config.toml
model = "sound classifier"
head_dim = 32
qk_norm = false
inner_norm = false
layers = 14
beta1 = 0.9
eps = 1e-08
max_grad_norm = 0.5
max_steps = 30500
Rows from block 3 of a small sound classifier, named by matrix and row number. Rows with one number belong to one neuron. Each number is 128 + 24 x the weight over its row's rms, rounded and kept within 0 to 255. All counts start at 0. Numbers have three digits each.
After each neuron's rows are labels from the 100 clips, of 14976, where the neuron reaches its highest value: "lies over" is the class under the peak; "top examples" is what is common among them. Only what is clearly more common there than usual is listed. The data: short pieces for a synthesised band: melody, chords, bass and drums. In brackets: how many of the 100.
# fc1: MLP up (model.blocks.3.mlp.fc1.weight, 576x192), inputs 96-191
# fc2: MLP down (model.blocks.3.mlp.fc2.weight, 192x576, transposed), outputs 96-191

fc1.30:095126125096134171151094097156162128091158144111116123151130167100109116140134123139137116150169132141109130131127106129121130111068114095131136133129108157142152150124092101109139126165089126107137126131135130090118141111080147142148111110223136121079141092139127153106111108099165141087
fc2.30:115122170078140073090113132138174144126163142160136134226137099132141105135125159122084150138131142154153165106129128154167088136146133130093116110152134094131108149123115123127101130145129125173133105112150117113071123131092110125166120148134127118148131122102150156105135119153117135117
lies over: D minor chord (83)
top examples: key: D minor (90)

fc1.273:119101135176110130149129159123091128125142163121147179113105099136134136118099119143131115102144134114112115174117123112098148119135160161127122154142136188110100119113161151123145088143112104141160129114156161107165114096160147155123099159112114106115104140115098129146147107104148105157
fc2.273:119131120118088141121130096107162141126097135155080147131137115133138118089142125099111149124130132136175128134136094124156121120140151077100092135134124160131124188140106151083150124140176120178079127129110180122117124124129089100151149100095142097085094147160125167158137120160181109139
lies over: F major chord (48)
top examples: key: F major (36); key: C major (26)

fc1.365:118156117127131103124144119131131114082164140072149170101157139139135136132137095183111118174148142132102140161121119106100152092107147145160154107126092180144160123121124106121136102142100107079142159128122156083165134106113152144158107136177140096098125135154096141095142137069140130101
fc2.365:140156110161133133164119109146140115159108108118138118103100114105118131113122123128139097081128163127075103132120159126099154120090108163135144134138132172090143096073144135101143101099119134104103114104116106141144148098138141150083115114121146140103174122136115111167131155077129141137
lies over: A major chord (49); A minor chord (32)
top examples: key: A major (60); key: A minor (36)

fc1.312:132103128132115156122103155154135124108128194095173156114126138127130128146145078153103137137183107137124102127117122133118126102131137131145158151118151134109158113141133138107140154135086089112121148099187152093157118133127193152118079140191164095091133075145138159098147117095147112131
fc2.312:097121101104123143118173097081131120100153116062101106084124139138130154113123098125174121150147130153137131136143110100096154108113125103134114111138153103144181151155106114130145135127113122129155160133106160121161174165133124151138113104163153123109109094136149143093118162125163152129
lies over: D minor chord (91)
top examples: key: D minor (91)

fc1.561:121130093108104159117169095097108148115149102106127103116139136157155110122126108146146158173120136094174107112133128079137115085132129130172135090136162146151165174161071125122130123103125119145132149132099115108135112127145118131153104085156173152114124132122123118088105122151131133096
fc2.561:123109126145105082098096112138146125082150160089160145123129128156118132142096079125116145159142114145168113143094110158179133108158126119144132172123145123100124120148139131087140147117094091133093122081154118117179113106137137181143111162172163090079118075155140145098160152142120101151
lies over: A major chord (91)
top examples: key: A major (91)

fc1.547:136109115097121140068126168133144112097134154115126178119124156116134125152155122113125127151133091102157117133118121111121106147142127118125107112117125116159137150192130112175125175160140130143165148168170158117141108185099163127107130145153145079108121080129150165111148124151157142138
fc2.547:089141119103122181146126120162167108108154114146089115157122145091135095129136140126123090124149150113114084120119146127088095115086091075113116104136135144138153199142134152146137087147132194175127102150132138130124153162124138123106123114118142104082097089146100149133105120126158148119
lies over: D minor chord (36)
top examples: key: D minor (61); key: D major (39)

fc1.171:139140093147100114134158112100110145084134152100117133107128154145161121121113097129131146142158130115137112122122128085135142067110111107130115142147158196137165162117107134126130102126133076103120119105145156100147104093116130111177085088175159121113081139144152143122112125140157132099
fc2.171:112098101143129104137145125143102084101150104102135158131104081073096113165116117138168119132093129124132113150135155146093113118154118136130138124097170086116099142153147098143110137152119140134174111172117141173122107151135101130100177146131145154127158115123109107127137130133085171150
lies over: F major chord (56); D minor chord (39)
top examples: key: F major (58); key: D minor (39)

fc1.244:136100111136108191112179125108139161111157095101117085111101154171173123106139094146150161166123143091160114114116124078087138074114153142152128098125156177156187124156117147118156121073139116125118172141097139106163119126166122112117120100143135145107079117117089144105104114146147124106
fc2.244:123125130117103141134096111132140150110151165098170162127141131122144104147168083125108122121148090120141120153119085147167073116135117115119152153151125145127120138151120122113099156101111083151135109113186171097127078136114145123117130161179144096111129095160164177137167110138154106138
lies over: A major chord (44)
top examples: key: A major (45)

fc1.136:113142138109124150103115163142144111095162187090164161113132100123129128136162096148103140151152128118110125156120113123100098106114132112182148127134147162132126132151094107140142137152088128134176145120153165070160113134132156133139090147180142117120114084154127168107153108107173140118
fc2.136:109108083136128127133135106110121109116119120105117121086081140102130139104134111164178091083132121146099119143128137104112179107089085117101159154144139162095136155126142109102146110101083128123134125126109139142151187116123107117110120098135138149117130118195153148138083148114179148137
lies over: D minor chord (78)
top examples: key: D minor (79)

fc1.290:172125103131105087057154140099091140117149130091133126100103116147152130123106114130139153155112131099163137131105114112133146111166143141120105096162151127164124172155136098178108126136124110147153141161137142128135084115115145105127129115161125109135106165134149138127134145171121107137
fc2.290:113148151113112129105134114144179134096134140123111122120126104129141131153133112104104163148100107133168123138138100155187106163141143102154123145116167117109106148156086103122106175111123132151142110125130126097138130131154123151152127135110137104111116083109143178083137123151141153114
lies over: C# minor chord (75)
top examples: key: C# minor (81)